config.toml
fusion_encoder_fused_qkv = false
fusion_encoder_cross_attention_every = 1
learning_rate = 0.0016
Rows from block 5 of the image encoder of a small model that answers yes/no questions on an image's attributes, named by matrix and row number. Rows with one number belong to one channel. Each number is 128 + 24 x the weight over its row's rms, rounded and kept within 0 to 255. All counts start at 0. Numbers have three digits each. After the name is the row's rms in percent of the matrix's.
Before each channel's rows are labels from the 100 images, of 14976, where the channel reaches its highest value: "patch colour" is the nearest of a few named colours to the mean colour under the peak; "top examples" is what is common among them. Only what is clearly more common there than usual is listed. The data: dead-leaves pictures: piles of overlapping shapes.
# convs1: grouped (24 groups) 3x3 conv, stride 2 (encoder.blocks.5.convs.1.weight, 192x8x3x3), inputs within the group 0-7, a 3x3 kernel for each
# convs2: expand pointwise conv (encoder.blocks.5.convs.2.weight, 192x192x1x1, transposed), outputs 0-95

patch colour: grey
top examples: grey; vivid
convs1.91 087:128190181128128128128128088128128178128128128128079084128128128128128128128208128128128128128128128128128173128128089128128128128184128128128128128161128128128095128128098128128090128091128080128128128128188128128089
convs2.91 108:128128128128128078128101083141065128158128128128128128128128128151128128128128128128097128100128154128128066142128128128194144128067128094128128128128128128066128128128128166128128128087054128128128128168128128167128128128208078128128180150128128128128074064128128128128128128128128128174

patch colour: green
top examples: shaded; vivid
convs1.137 094:128128128128087128128128176128128098128128128128128085089128128128128128128074179128077128128128128128128128128097128095128128128128128152128128128128128128128128128128178128128237128128174128076128128128185128128128
convs2.137 106:128161128128063128128096128094086096128179100128128174089128128128158128128177128128108085170128181108148157172128128128128128085128095094128128157102093128096128184128128128128128161094128128128128128087128128084128128079128102100085128128128128153128150093186075128128128150160128142181

patch colour: purple
top examples: vivid
convs1.165 088:128175128094128128182128128128128128128087128128093128128128128128128128086041128128128128128159128128036128128128128180128088128128128128128128128128128128128088128128128128097128128128128128128128128098085128190128
convs2.165 088:128097166128128128090148128128186128128077128128128128128074193128128128128158128128128128128128128128084165128128157128128128177070159158084128072128128157128167169128128128128128128128171128128128128128128128128128128128128119088128128171080128128128128128128128172111128128147128128159

patch colour: purple
top examples: vivid
convs1.142 091:066128128128158128128128170181128128128128092128128128128128078128128170086128128128096128095128128128174128128163128128128128128128128128128128128128171164128128101128128181128089128128072128128128128169128128128048
convs2.142 100:128080128146164128111128091128128128176128082093128128073128128128128160128128128128128078128128111166128128128128178128128128128128128128095128165128128128077128128156172128074053128128182090106160167128128128128106185128128086076128128173128128128165170128128128128128149110182128163164

patch colour: black
top examples: grey
convs1.2 113:128128128156128128159128161128128128181071175128202209128128150162128128128167128128128148109097128128172128091128128128128165104128107128128128102128128128162128128101128128128078106143128128096097128128128128128128
convs2.2 120:128086128085128099154128102128128128128128128128181128128128128128128128128128090169072128128180128064128128128128128128099178128128128128128088088128103128128128128128128128099128128040128094111128177107128148128095128179128128159128162150158109128083128128074128128071128078128128158114

patch colour: grey
top examples: vivid
convs1.68 106:128128085128159080093128128128128128199128192162128196128128128128100106154128128128128128128155128159128098092100082128092128128128128128128078128128128128128128128128164128128096128128154128128128128128173179128128
convs2.68 100:128086082128098061128128163128180128128128128085100169128128128128128164128128075089128128128094128128128097101128128128128128137128128128128160128205128128128128128128091154167090128128128176128128128128106107128128128128128128175128128159128128128168128128076128082090128128128128128128

patch colour: grey
top examples: grey
convs1.117 096:150128128128128128128091128128128041075128128128128128128128098128064095090128128128128080128128128128128128128086128158128089128128171128128082128163128159128071128128128128128128091097128128078128128158128128128128
convs2.117 096:128128128165128179128082128128165128128128175128128128128128128128128128128101128128128128128128128057074128128128128128128128080128128128097057128128128189128155128128128128128074149128128128128128102128145128176128128128128128154161128128128084091128128128128128128128128128100128128128

patch colour: purple
top examples: vivid
convs1.101 099:086078070128099128128128128161088128128128086128161128128128128128128152061128128128169085128128128128128128128177128128128128128128128195128169104198164128128128128128128128128128128128095128128128128128128179128128
convs2.101 103:128128128189082128146128128128128128128128128128128128128128128128128095128128128105128180161128128128128128153128089128128128176128183128189128128128128100128082128128085128128128106055081128128128128107174128128204128128178128066128099128151128128147128128128128128128128128128097128128

patch colour: purple
top examples: vivid
convs1.144 110:162157128128089128128128128128096128128128128128168128128066154165128164128128097128128128128157128128099128154088128151085178128128128168128162110156128169128128128128128128128052151147104128128128152082128128128181
convs2.144 092:128128128128128128128128128183128128184128128128072128128128128128101102128128128128163164128128128085128128128078128128128128097110173095043128079128128128128128128128091128128128128128128128128128177128159128128128128128128128151149128128128128128128128194128093186128128128216128128128

patch colour: green
top examples: vivid
convs1.16 104:128128128128072171128128128165128128069044128098169128179128128128128128128128174128128128128128128182128128128174084128128128128128128128128128101128128128128128204099128128128128128128128153102128128128155128097128
convs2.16 092:128068128097128128096128128128195103128128128128128128177128128128128128084128128128067128128128186128180128128128128128086128187078161173128128156128128128128128082128128077128128128128152128184128128128128128056128128098128128184101128128128093128128091128128128128178035128128080128128

patch colour: grey
top examples: grey; vivid
convs1.107 117:072128088128157128128092160128128128128128128097128073128128128087128128128161128128100179128128175128153128167128128168128102175175128154128128128096128128128128083152128128128128128128128128101091077147100128128175
convs2.107 102:146158068128128128128128128128128100128063128128128128128105128128128128128128128128128128128160088128128128128095189128128128128128128091099128128128128105128128160128128128128074128128128128174166128128154169128128104158128128128128128128098128128128055128181128176128128128128128128066

patch colour: grey
top examples: grey; vivid
convs1.30 088:186128128128128185128128128128128128128128128084090128128128128155128128128128128128160128128128128128218128128128075128128128128128160083128128128197128128077087128105128128128168128128128128128128128128186128128161
convs2.30 097:128128128128158128168128164200189128162128128128128128128128072128092179128128128175128128128128081128128094163128101128128128128128128113128128157194128128128128128180128128159128075128070158128128180101128128190128157128128128128078128105151128128128128069128128128128128163128128096128